A small segmentation model, trained from scratch: batches of 64.
Rows from block 6 of a small segmentation model, named by matrix and row number. Rows with one number belong to one neuron. Each number is 200 + 40 x the weight over its row's rms, rounded and kept within 0 to 999. All counts start at 0.
After each neuron's rows are labels from the 100 images, of 14976, where the neuron reaches its largest size: "patch colour" is the nearest of a few named colours to the mean colour under the peak; "top examples" is what is common among them. Only what is clearly more common there than usual is listed. The data: larger renderings of crowded toy scenes.
# gate: MLP gate (model.blocks.6.mlp.gate.weight, 416x160), inputs 0-159
# fc1: MLP up (model.blocks.6.mlp.fc1.weight, 416x160), inputs 0-159
# fc2: MLP down (model.blocks.6.mlp.fc2.weight, 160x416, transposed), outputs 0-159

gate.215,166,184,253,178,212,180,185,220,222,196,159,252,263,158,227,159,237,187,163,238,176,192,229,167,146,278,125,224,242,229,192,236,219,208,173,222,204,195,155,168,221,154,283,190,129,184,116,223,186,163,168,240,193,221,190,166,192,128,232,216,86,132,205,141,204,220,136,139,208,205,228,198,145,240,191,218,91,166,180,246,280,150,156,228,196,120,204,212,186,176,184,155,171,179,256,169,224,203,171,219,236,212,153,323,183,237,226,237,189,175,189,187,233,220,232,261,250,174,269,234,279,204,114,241,224,208,215,220,185,197,223,183,244,222,276,172,220,208,171,181,137,220,234,176,221,210,206,184,156,280,180,249,183,192,174,246,193,255,225,218
fc1.215,225,204,258,216,252,126,235,145,213,169,215,164,130,186,171,195,161,199,206,181,178,163,179,240,225,181,317,149,118,146,247,150,238,263,263,197,178,204,145,171,154,179,158,149,236,151,172,96,216,155,203,256,169,222,186,213,166,166,182,168,227,197,270,217,154,232,193,238,203,229,228,146,269,209,202,221,282,180,168,244,178,242,184,140,206,205,261,245,265,218,209,220,160,229,128,208,137,207,208,218,215,189,249,144,215,194,153,182,218,224,215,204,253,144,165,184,152,233,233,238,242,205,202,204,224,238,175,256,152,257,171,216,237,129,198,226,217,183,163,121,110,163,224,166,182,235,187,211,272,161,195,167,213,117,214,186,194,177,272,224
fc2.215,268,186,182,192,149,191,169,189,200,118,177,193,183,244,207,160,287,236,249,189,211,157,293,144,191,167,196,177,173,249,214,264,186,208,213,141,195,240,258,148,263,136,198,204,147,200,234,178,242,142,190,212,219,256,186,228,240,206,234,158,197,205,211,202,158,113,206,148,306,174,206,210,151,196,213,152,208,221,202,207,206,196,226,203,256,191,230,136,174,259,195,202,189,157,288,175,195,150,190,232,259,151,221,171,247,219,302,137,215,189,224,149,223,202,160,273,162,234,212,153,152,232,185,243,215,161,128,255,160,126,195,158,242,196,160,281,155,205,179,237,263,148,238,189,251,195,225,223,163,206,229,216,223,248,166,202,245,228,270,246
patch colour: grey
top examples: snowman; flower

gate.67,219,154,217,142,173,139,194,259,205,181,204,210,176,178,234,167,208,132,232,160,212,187,220,243,190,196,237,243,183,211,222,123,250,152,177,247,241,226,179,234,117,154,179,223,216,295,156,120,272,206,196,187,162,160,157,175,175,175,195,142,133,209,225,219,251,167,208,190,215,86,201,221,199,230,149,207,183,233,171,220,134,245,241,219,269,169,262,225,174,222,217,177,190,216,172,138,276,236,216,192,213,222,179,239,190,139,188,269,182,180,211,160,202,259,182,185,258,168,252,193,244,255,248,209,297,218,163,211,164,238,202,108,151,226,143,103,228,266,166,176,185,195,192,198,164,180,186,213,227,165,187,146,140,204,199,189,220,213,290,137
fc1.67,205,257,217,175,165,206,212,159,180,143,217,232,169,137,181,281,221,141,247,182,195,210,153,160,189,119,242,208,185,265,216,247,192,205,198,227,206,188,290,164,213,185,200,201,192,195,159,233,222,178,163,169,184,180,174,163,267,148,187,260,185,218,233,173,231,243,171,155,188,292,167,167,213,166,255,216,190,210,220,223,230,207,168,195,203,208,214,163,292,99,249,241,164,261,241,184,171,41,187,201,236,156,171,216,163,211,236,216,270,176,193,124,204,155,224,294,187,177,134,174,272,125,151,216,230,168,193,269,238,235,219,286,158,182,219,264,196,210,198,222,222,249,172,195,230,229,151,240,185,176,173,227,172,175,230,180,167,226,225,231
fc2.67,215,237,176,272,223,148,168,236,232,143,169,238,229,193,167,161,312,207,259,200,282,216,250,216,158,165,200,228,217,154,267,224,220,205,177,277,177,269,224,112,221,226,112,201,173,153,223,187,140,143,171,211,202,242,227,234,190,238,209,231,237,221,185,254,159,152,165,227,215,240,142,168,210,172,181,176,133,189,201,187,203,189,181,188,181,196,146,140,253,240,181,205,226,230,214,136,215,165,158,190,118,149,200,198,232,172,168,202,247,266,205,248,132,219,157,212,124,266,102,190,196,253,193,173,184,232,105,185,136,180,161,192,241,218,132,225,271,213,168,232,236,204,156,214,250,220,214,230,231,199,193,187,203,205,184,143,244,281,180,183
patch colour: black
top examples: trophy

gate.355,200,246,168,225,221,136,157,254,227,266,218,177,225,212,223,193,240,219,187,190,179,191,211,170,151,164,186,200,180,209,196,249,196,194,213,222,231,153,209,226,140,213,183,244,277,158,158,203,215,223,211,249,204,173,213,185,230,187,199,184,197,212,160,262,214,246,146,157,108,160,201,181,277,226,177,189,157,194,134,161,183,245,186,223,144,241,147,156,171,181,182,183,194,136,217,215,113,207,139,175,114,251,181,205,199,206,207,149,230,249,233,191,102,208,290,228,280,188,170,108,153,213,243,223,203,219,86,168,131,167,227,240,218,116,218,132,162,226,147,172,283,150,193,226,153,255,184,259,207,249,194,188,177,233,156,224,230,261,211,247
fc1.355,249,149,182,255,239,224,278,223,173,202,143,134,145,205,187,215,210,170,190,237,131,166,226,146,148,256,168,219,127,161,222,214,196,93,201,189,212,254,205,220,252,217,148,188,161,191,206,239,202,193,240,219,163,176,247,279,162,225,223,134,238,221,232,171,218,244,243,270,211,176,204,203,206,164,197,229,198,176,238,231,238,198,229,180,220,242,218,149,209,203,176,236,202,217,255,288,190,187,177,153,156,212,262,169,110,212,185,115,212,200,169,151,154,192,237,190,173,174,201,268,210,245,198,176,247,145,261,219,197,137,274,205,235,228,233,219,171,173,161,183,178,271,264,175,158,137,260,277,247,180,233,233,102,231,227,236,199,176,158,273
fc2.355,154,196,190,263,165,238,212,186,146,169,158,216,171,219,205,162,172,126,233,178,149,158,262,137,212,219,238,216,195,141,166,217,180,214,183,250,232,184,297,293,267,244,290,244,217,184,303,212,196,252,183,167,224,123,140,217,216,253,230,198,207,253,203,239,208,222,211,260,206,134,271,176,160,189,301,196,182,244,314,195,180,178,213,227,151,230,189,159,175,183,223,184,207,212,183,215,153,199,154,150,165,189,254,142,175,110,146,236,141,214,204,146,195,205,223,240,202,214,193,189,215,208,160,151,196,160,258,209,217,254,175,205,259,198,174,158,201,258,166,264,203,194,188,211,224,160,245,209,209,251,138,152,197,174,223,187,225,165,173,128
patch colour: black
top examples: light from behind the scene; rocket

gate.171,193,238,215,96,149,179,176,250,163,184,247,97,164,206,211,206,212,200,237,128,214,126,184,216,162,243,271,207,210,236,192,203,144,294,133,151,152,204,151,252,178,192,192,153,202,212,215,233,212,247,218,246,192,198,208,246,264,195,204,147,154,147,166,140,215,170,229,189,229,194,229,236,277,198,225,204,200,168,188,188,194,185,228,145,198,239,192,216,284,149,262,193,170,171,197,185,188,189,131,170,148,252,211,122,233,221,248,253,266,247,202,144,195,177,271,210,234,268,238,237,191,193,124,202,185,135,224,227,139,223,146,164,186,254,201,174,199,265,196,190,201,249,248,284,217,264,212,178,135,241,156,216,218,272,195,199,256,196,201,185
fc1.171,197,210,286,252,239,198,195,208,210,206,180,163,240,177,232,187,125,238,153,209,163,139,178,147,176,125,213,140,178,174,241,123,172,267,250,152,192,259,167,148,241,276,227,200,238,234,191,115,219,141,180,234,213,165,168,220,169,169,175,195,208,245,187,210,196,231,157,244,194,176,199,197,203,184,231,189,241,232,266,225,221,157,230,201,220,257,228,255,147,221,247,198,212,169,225,165,120,254,238,209,217,140,181,176,118,162,203,152,148,125,250,211,167,166,223,248,178,213,285,161,152,169,216,202,125,274,138,233,159,216,120,184,204,200,209,115,215,211,208,219,142,247,119,164,237,225,181,166,231,224,223,257,191,199,232,241,151,160,166,247
fc2.171,181,188,269,210,180,269,283,145,195,253,176,251,101,196,235,235,207,188,156,194,168,181,183,223,181,193,184,141,282,196,112,184,174,169,226,266,250,207,157,281,225,247,205,222,252,185,133,159,115,174,217,191,244,215,210,196,217,195,183,185,230,234,194,170,227,145,180,216,185,125,232,244,214,183,232,267,145,212,177,216,184,209,193,207,228,139,179,133,212,220,185,184,270,177,183,209,181,255,178,160,166,196,178,235,141,155,238,189,180,221,187,218,157,132,208,231,174,220,216,225,305,91,277,236,217,182,148,191,186,195,196,212,192,282,191,162,248,184,185,173,174,205,158,202,213,196,155,158,218,250,168,120,213,225,130,239,165,190,312,179
patch colour: brown
top examples: robot

gate.339,159,244,195,269,190,154,170,207,195,205,197,255,135,179,212,187,268,241,244,206,247,127,232,234,246,234,215,216,188,162,247,173,160,163,294,130,247,220,163,136,177,178,166,200,206,158,215,219,208,161,173,199,241,251,119,289,227,295,212,209,210,168,210,256,247,219,206,134,141,285,165,223,240,180,221,181,308,205,201,206,135,204,160,198,223,219,135,202,140,191,142,195,209,221,203,212,141,242,237,250,298,238,240,193,177,200,194,202,206,197,192,209,218,183,173,214,282,182,160,184,197,211,227,169,182,242,165,129,180,259,137,174,217,194,134,170,163,232,181,248,240,149,159,175,206,211,149,204,230,120,273,174,209,150,204,206,223,163,201,251
fc1.339,219,207,167,175,166,185,223,218,181,206,228,162,103,139,227,180,202,196,166,184,204,198,217,165,253,198,193,178,172,219,252,164,213,236,140,183,208,275,250,208,159,254,202,232,222,287,210,221,208,131,185,270,235,234,249,277,167,184,228,194,122,162,138,216,224,200,179,210,234,138,258,187,125,193,221,229,209,200,246,168,216,252,125,144,174,166,224,235,204,150,229,264,275,186,187,227,278,232,231,204,147,232,279,227,205,210,253,247,192,176,103,188,215,137,170,220,164,257,238,188,254,186,238,238,194,131,254,186,242,239,245,89,241,313,161,228,231,178,204,201,270,179,205,172,218,177,199,210,176,194,226,232,252,181,170,221,186,156,217,202
fc2.339,225,116,235,163,229,177,206,140,221,257,142,152,142,249,240,109,134,256,213,171,171,183,179,239,247,228,221,159,273,205,199,166,171,168,206,256,264,157,159,220,233,216,208,235,211,243,261,162,196,269,241,242,173,270,211,206,200,216,181,206,224,189,213,160,230,182,162,177,126,218,150,193,270,173,241,129,254,203,226,197,158,215,228,246,229,195,229,167,252,210,106,198,206,204,167,177,211,271,157,245,231,176,212,261,174,154,209,160,220,206,151,107,233,188,188,246,184,138,205,232,207,157,268,199,226,224,296,172,159,238,149,155,252,191,170,186,203,185,201,208,201,190,156,177,190,168,132,121,142,177,139,210,218,174,242,216,202,218,300,189
patch colour: brown
top examples: rocket; flower; largest object: rocket

gate.212,239,224,229,222,122,229,204,260,214,216,191,186,134,212,162,182,207,178,215,185,176,207,229,280,247,219,176,226,204,206,205,164,196,175,176,128,156,218,185,250,193,198,151,144,203,280,165,230,188,310,240,205,239,209,205,176,213,120,187,233,150,256,224,152,160,203,197,204,254,146,245,206,230,211,246,189,221,175,174,190,134,195,199,213,268,187,169,217,158,176,214,139,106,181,232,183,149,177,124,235,127,200,214,128,272,291,173,168,242,227,234,283,143,140,217,196,185,227,132,166,147,233,168,109,287,211,160,207,195,210,222,128,262,223,204,200,165,203,221,211,121,226,163,250,183,219,250,205,171,264,232,170,197,260,215,226,186,187,178,211
fc1.212,100,253,153,196,248,191,165,230,201,131,187,267,141,156,215,176,236,246,169,256,228,230,234,255,243,178,234,186,221,177,186,202,207,191,205,225,249,164,127,162,157,131,200,263,165,106,137,207,243,215,209,254,135,186,154,260,240,224,153,255,263,172,193,237,260,168,170,189,184,239,217,192,166,174,158,223,246,235,209,212,224,130,87,215,194,171,181,150,259,199,237,147,185,216,184,217,208,167,166,174,245,205,206,187,215,186,140,272,210,136,248,231,154,159,157,191,178,228,198,206,243,132,157,212,170,251,178,161,201,213,212,164,111,267,225,222,202,157,218,161,250,193,191,187,259,146,172,220,218,178,184,236,274,227,199,138,203,262,237,163
fc2.212,165,257,184,184,129,205,206,211,159,143,153,135,190,163,224,219,214,174,191,224,197,219,117,173,207,265,155,214,186,229,213,177,303,205,233,147,156,268,220,119,187,237,224,239,198,171,214,206,174,153,233,164,154,160,199,149,155,245,158,210,163,228,208,217,286,278,159,246,206,168,207,104,194,240,235,232,247,155,119,186,210,232,239,255,221,181,210,284,282,233,159,224,232,183,191,165,213,229,252,196,232,230,251,184,189,282,205,177,181,153,135,243,159,205,174,264,249,262,204,198,186,157,169,176,151,232,178,147,134,163,167,171,162,226,263,230,165,247,182,205,224,181,258,207,170,180,256,200,162,173,165,182,140,189,238,170,210,161,243,272
patch colour: brown
top examples: mug; largest object: mug

gate.304,188,183,181,186,144,283,243,209,131,178,156,203,185,180,274,138,220,196,198,204,138,184,267,229,216,255,200,204,139,145,215,210,145,224,219,296,202,232,212,204,147,209,236,249,198,205,264,195,232,160,171,290,191,235,223,169,155,212,137,203,187,191,182,170,175,262,292,196,234,253,244,200,174,256,122,150,244,270,233,148,212,192,154,154,232,210,217,175,174,193,212,153,202,237,146,159,203,174,195,188,133,250,231,237,217,177,196,227,271,195,186,267,226,216,211,203,139,245,176,238,204,138,100,177,121,219,188,138,167,245,169,233,217,215,162,155,209,244,199,179,214,184,173,173,204,253,315,223,184,183,250,158,184,183,232,159,210,132,143,193
fc1.304,201,174,142,218,136,246,110,150,215,238,197,198,143,152,232,277,185,208,214,157,245,248,210,180,210,221,196,207,196,114,186,191,173,145,202,195,194,209,155,203,136,130,241,237,177,170,201,208,213,199,317,182,196,240,141,219,171,226,178,237,195,191,244,255,219,183,110,240,240,244,269,179,203,141,150,232,264,230,145,188,246,206,197,120,220,153,227,178,137,213,217,205,193,199,232,200,159,151,317,253,290,240,198,187,175,199,177,116,211,230,162,198,170,214,221,266,220,219,205,170,226,263,148,184,202,249,187,230,196,216,245,255,128,156,196,152,233,166,240,231,270,234,145,158,164,200,184,219,241,191,211,205,173,186,154,159,139,235,157,189
fc2.304,226,243,193,219,214,244,240,119,236,250,242,162,193,170,210,174,181,171,219,245,204,198,218,210,248,228,289,249,233,288,165,209,150,141,164,118,129,209,154,160,215,215,198,169,239,205,167,247,205,194,164,212,174,243,187,177,231,228,120,250,137,258,224,202,264,212,130,165,172,178,135,153,214,168,193,185,274,215,253,198,115,256,178,255,176,231,180,208,160,212,170,209,233,120,222,241,208,159,167,175,234,184,198,253,253,199,232,231,239,236,248,230,153,199,154,217,185,182,233,94,146,225,197,215,211,225,252,122,241,192,196,183,202,170,162,200,230,246,290,169,183,186,224,232,158,193,232,165,211,215,125,91,182,237,241,189,165,216,172,152
patch colour: grey
top examples: flower

gate.278,116,234,176,171,223,186,196,258,169,192,166,172,212,195,156,116,224,197,234,146,214,236,234,203,212,221,175,204,279,201,171,245,233,157,158,192,229,239,155,245,285,186,181,214,223,252,175,109,211,222,260,201,201,223,289,230,262,200,137,152,127,230,227,208,200,268,181,191,206,206,193,242,202,180,134,239,170,170,191,145,192,213,233,146,187,125,196,203,181,128,180,159,269,244,200,262,183,131,182,270,181,290,188,141,184,280,229,225,222,179,162,131,223,173,209,203,207,230,261,198,211,232,225,171,162,253,205,230,145,251,236,214,208,164,223,265,161,309,243,185,193,183,196,200,216,244,130,231,159,179,199,250,204,155,192,208,203,161,176,286
fc1.278,160,154,173,210,204,192,158,163,189,270,197,234,174,249,193,222,149,220,254,186,202,197,168,118,124,223,186,191,131,224,196,178,192,259,170,174,180,182,221,192,245,283,163,187,229,168,179,184,131,220,253,169,241,172,249,285,132,155,225,170,156,235,228,213,219,254,212,217,152,195,209,220,162,233,140,253,210,131,158,263,258,236,186,213,100,239,198,204,212,291,184,246,217,301,213,150,180,203,224,131,190,186,182,224,236,265,248,221,246,223,165,241,148,166,181,150,240,252,237,158,222,181,216,169,270,205,165,182,228,196,135,174,214,218,198,198,155,275,206,257,191,158,219,195,141,127,164,165,271,202,199,272,201,246,169,213,174,246,230,163
fc2.278,158,170,210,186,169,139,166,168,168,150,228,202,186,201,213,203,183,136,175,145,247,202,149,263,189,243,231,180,208,194,161,248,217,120,182,143,212,147,227,263,200,180,221,183,197,296,144,150,250,218,201,232,109,177,200,243,173,179,218,231,272,205,283,234,158,188,191,172,151,193,295,193,145,146,205,161,226,221,224,179,175,224,130,237,245,227,179,249,171,181,137,204,130,140,222,287,166,221,188,179,193,228,263,220,259,114,169,230,262,235,234,143,147,210,182,228,182,185,134,238,196,156,185,246,198,180,176,244,131,198,232,217,219,202,155,143,202,208,223,148,151,208,157,182,195,245,237,256,230,216,249,231,205,251,148,186,126,140,241,173
patch colour: black
top examples: barrel; largest object: barrel; pine; its colour: black

gate.77,230,164,214,177,192,149,245,274,111,156,142,199,203,175,141,239,225,231,223,226,202,252,200,206,130,206,239,230,245,164,213,196,160,185,181,173,177,295,184,266,232,183,155,289,166,196,270,233,256,148,218,231,250,231,207,233,199,179,191,165,191,167,185,230,173,189,242,141,273,189,185,194,236,165,193,210,222,122,207,143,167,182,252,207,228,234,251,273,263,184,225,259,173,257,233,197,138,204,151,164,175,202,273,255,211,137,217,182,182,222,268,179,219,140,212,199,199,199,197,233,214,247,222,136,191,209,201,223,177,171,219,171,161,132,183,127,172,270,242,250,188,170,215,270,205,226,168,111,250,176,290,196,172,302,205,177,213,216,226,208
fc1.77,188,281,218,154,266,162,161,155,136,184,199,230,215,127,185,208,233,163,229,173,214,202,258,224,136,208,161,134,252,247,183,157,197,203,128,272,158,226,229,207,247,150,224,233,164,199,201,179,204,213,266,173,247,232,201,188,244,158,249,173,160,188,118,204,201,139,167,196,205,153,184,177,192,187,241,153,194,167,134,220,179,226,155,302,246,171,226,198,218,189,236,190,205,186,284,269,181,241,188,205,142,304,175,267,236,235,185,140,176,233,180,188,238,201,199,185,212,187,224,256,138,201,158,175,147,258,171,186,203,153,141,284,251,207,249,218,165,317,184,162,159,202,238,209,208,176,137,189,216,188,149,209,224,253,198,178,168,182,118,180
fc2.77,165,272,164,186,150,250,155,123,259,184,174,211,149,206,151,258,267,296,191,167,183,201,267,166,190,235,219,131,195,137,239,252,190,139,218,244,134,252,217,200,172,220,243,212,199,239,226,136,228,266,233,149,194,241,254,210,182,209,237,171,238,199,227,256,225,157,191,205,216,187,188,222,270,238,199,246,182,170,200,228,240,228,216,229,215,191,231,224,192,158,121,208,245,189,168,181,169,194,253,162,182,233,210,177,132,157,262,261,225,216,157,208,196,231,185,277,245,172,192,273,231,179,179,239,194,252,246,185,185,263,214,265,228,245,201,176,251,177,122,191,137,224,216,104,222,212,172,174,201,230,210,229,132,179,237,213,172,104,134,258
patch colour: brown
top examples: rocket; candle

gate.45,226,185,211,150,167,144,224,227,208,191,264,160,245,144,166,201,127,200,218,152,215,212,211,172,198,259,213,241,211,229,271,162,164,247,241,138,173,244,135,181,141,225,170,178,210,178,162,100,222,167,239,228,246,139,177,269,177,162,203,241,290,202,195,152,218,190,224,230,187,265,171,217,230,180,242,149,153,182,185,173,231,239,271,103,232,212,237,239,265,198,153,122,141,198,191,257,184,184,227,178,236,148,186,220,243,266,240,141,197,154,189,204,250,192,164,226,222,199,213,202,239,221,234,202,190,222,244,168,153,151,244,177,232,96,234,246,164,136,191,191,240,121,167,149,170,165,132,172,269,186,272,179,240,208,168,205,206,178,203,173
fc1.45,225,204,180,136,204,235,249,159,294,185,251,201,178,253,161,178,149,217,262,183,239,213,187,214,192,225,162,199,176,144,207,144,171,251,174,182,219,205,198,186,109,149,165,186,247,241,177,251,243,213,172,177,237,221,227,255,146,205,148,240,279,188,207,157,192,184,153,248,206,188,238,208,170,124,180,145,188,180,252,175,217,269,223,173,231,277,208,208,294,198,170,201,148,238,193,255,232,200,239,213,198,224,299,129,155,113,216,238,220,221,245,198,223,141,207,155,141,202,209,133,237,223,211,184,200,214,188,283,191,202,230,214,264,175,108,208,188,254,230,188,170,217,122,137,218,156,217,218,163,239,221,264,136,162,252,170,257,162,188,173
fc2.45,238,202,201,204,199,144,219,170,212,217,167,225,201,211,191,261,194,251,230,189,170,261,239,205,199,150,226,225,160,120,203,114,199,265,182,227,265,164,209,210,186,202,259,268,209,180,236,194,163,244,217,218,190,205,131,269,146,170,264,331,268,240,205,219,206,169,173,208,137,221,158,100,212,191,239,168,247,185,190,194,247,133,129,145,188,270,214,202,231,179,169,130,225,213,175,214,204,225,192,239,241,262,158,170,119,172,229,175,211,248,190,191,136,147,180,183,228,192,204,241,209,235,204,255,194,236,162,162,273,210,141,232,224,220,295,190,146,232,178,206,122,206,174,189,236,248,226,204,283,202,196,222,205,233,129,206,154,186,228,262
patch colour: brown
top examples: house; largest object: house

gate.379,199,163,216,151,264,182,184,173,201,183,186,181,228,213,204,111,207,257,220,178,220,243,280,182,254,231,241,217,171,252,198,183,217,188,153,286,178,195,188,179,160,216,247,165,290,194,219,135,242,222,221,156,203,202,265,159,186,138,196,176,120,228,186,205,198,153,162,179,174,124,174,238,176,217,190,168,110,138,185,203,159,179,220,222,176,177,182,175,201,254,220,181,290,206,165,235,145,154,280,169,99,291,202,181,243,238,228,196,181,218,210,202,147,167,239,213,184,236,208,162,212,168,218,267,207,203,147,236,272,173,213,158,256,278,177,247,266,225,185,138,183,227,208,109,189,159,157,201,189,229,276,202,188,190,193,211,273,135,187,153
fc1.379,253,215,261,188,219,187,166,267,166,165,266,165,225,200,265,245,177,262,212,219,258,179,212,195,214,217,196,199,267,173,231,233,162,173,142,269,178,247,225,195,152,180,214,106,234,152,283,143,188,165,170,251,218,180,206,135,164,226,223,199,205,218,190,263,145,132,210,99,214,132,192,178,213,212,218,117,176,207,251,175,229,202,247,166,229,149,156,243,205,188,281,222,183,161,129,211,229,241,209,207,191,186,181,166,240,218,156,169,224,218,235,177,158,198,203,143,213,249,127,164,203,232,237,271,188,245,179,239,214,217,188,288,263,162,219,197,198,138,202,209,254,172,167,148,191,168,134,180,267,168,154,207,189,89,240,202,218,158,184,247
fc2.379,206,187,166,207,135,217,177,185,199,246,267,240,172,181,187,187,192,179,159,237,146,157,196,199,168,112,123,247,188,208,219,206,238,260,285,196,158,175,194,216,176,205,185,241,220,215,174,172,159,147,149,154,172,157,183,182,123,179,115,162,258,177,237,231,151,181,150,196,241,211,195,213,240,104,192,242,135,179,162,151,260,156,250,221,210,186,184,283,236,144,367,260,213,191,181,137,231,160,243,226,201,187,198,223,207,155,152,244,231,259,196,206,191,192,262,190,254,225,176,281,153,198,176,167,172,195,166,158,252,182,221,176,207,225,255,170,205,260,223,251,207,180,258,197,257,218,183,229,207,170,172,163,246,242,182,202,246,176,220,242
patch colour: black
top examples: light from behind the scene

gate.367,148,204,196,143,268,202,147,146,202,241,278,187,186,155,232,229,270,220,118,173,170,222,180,231,171,225,212,237,154,259,209,230,204,220,217,225,215,192,196,128,157,236,226,153,191,188,213,208,224,142,266,180,220,182,263,149,233,160,250,165,130,190,326,193,188,212,159,213,196,196,255,222,158,190,159,141,182,165,182,183,162,176,290,177,154,202,201,187,223,155,175,193,113,160,230,228,221,176,242,227,189,122,197,182,90,154,221,201,222,180,239,119,280,183,246,152,208,207,237,244,269,192,238,171,277,220,205,227,271,200,191,132,236,166,168,240,192,202,205,215,191,227,252,193,250,210,206,228,192,259,215,168,224,255,154,215,139,168,257,229
fc1.367,236,142,206,256,135,169,217,172,163,220,239,219,174,244,250,173,238,176,157,158,150,203,203,307,141,183,239,215,190,196,246,129,270,276,168,197,163,193,216,230,191,131,192,179,177,247,146,204,226,188,221,197,130,189,255,198,220,292,254,179,193,205,209,173,181,142,222,186,180,221,180,217,178,145,199,194,239,226,164,238,224,223,255,228,215,275,253,182,223,198,239,216,167,235,196,213,269,202,231,208,218,139,210,202,183,137,144,217,212,213,237,250,198,208,177,263,139,137,230,182,190,206,259,206,207,171,226,204,183,183,253,232,192,217,167,197,190,171,240,238,211,211,190,261,133,125,173,207,234,257,156,161,238,212,133,178,6,189,175,168
fc2.367,209,152,125,182,284,152,212,167,144,166,193,211,203,124,178,149,194,208,208,222,226,215,140,184,237,154,234,173,221,194,190,234,176,216,185,211,237,193,241,266,228,250,217,248,184,161,221,183,205,218,194,170,197,85,158,209,187,201,160,281,229,182,216,218,230,169,183,101,140,297,225,278,155,215,225,249,273,225,247,179,250,162,149,169,192,140,107,165,193,231,206,274,254,152,230,186,172,213,205,202,223,182,223,159,188,199,185,206,185,269,192,200,136,145,182,241,207,224,194,125,166,240,194,253,157,246,189,209,154,242,181,160,207,151,199,213,217,235,160,124,206,195,174,247,188,255,178,145,242,157,183,164,177,260,162,212,272,205,198,301
patch colour: brown
top examples: arch; house; umbrella

gate.61,179,215,208,131,182,259,188,223,205,172,241,177,131,195,186,211,198,168,240,159,215,170,211,263,166,188,263,231,209,111,191,167,131,301,238,161,197,160,178,176,191,191,237,231,261,261,145,214,192,231,191,201,164,170,235,189,194,249,62,245,233,172,181,194,209,223,200,229,144,247,199,192,175,216,192,149,233,169,222,201,251,188,232,207,136,238,159,168,219,146,249,166,177,256,217,229,204,247,94,179,180,145,210,228,226,113,173,149,182,172,230,225,215,138,262,239,234,229,176,150,189,204,145,189,273,208,236,205,228,270,166,270,202,191,201,200,126,244,187,219,140,148,191,131,174,121,229,137,280,174,215,204,222,233,171,214,245,202,204,222
fc1.61,239,149,223,195,276,216,213,146,205,269,211,191,220,123,179,247,171,215,138,222,179,235,186,201,197,165,235,126,251,231,188,152,163,226,152,170,166,216,219,218,242,196,220,214,207,201,125,174,229,137,264,214,179,174,188,143,111,210,243,212,218,221,138,272,219,204,160,163,230,177,178,221,197,241,156,204,233,306,130,162,211,195,227,166,190,246,162,206,208,207,191,134,187,256,189,279,153,183,222,233,248,233,161,216,155,237,201,259,227,179,249,187,242,187,168,291,171,230,171,176,287,191,245,258,209,269,216,163,204,245,260,183,236,206,212,160,260,130,108,234,125,196,218,189,201,247,208,181,178,230,180,201,200,181,175,205,227,262,104,260
fc2.61,171,224,220,244,144,199,222,225,187,235,234,211,166,206,230,254,245,144,211,126,127,208,190,267,270,230,222,188,179,177,102,205,138,165,178,202,304,241,201,232,217,160,228,174,262,204,128,145,159,158,177,199,204,237,238,219,228,273,166,166,226,145,182,293,218,71,246,174,170,202,193,216,164,174,289,163,199,140,226,183,251,185,207,179,225,239,186,261,255,169,151,165,201,235,243,193,163,144,194,229,235,215,151,171,171,190,261,178,188,274,207,179,221,150,189,199,179,226,199,200,232,162,201,226,112,225,205,267,174,239,182,240,234,184,196,211,143,249,260,197,143,227,161,219,214,190,252,186,156,261,209,204,213,230,215,227,140,128,190,221
patch colour: brown
top examples: arch; robot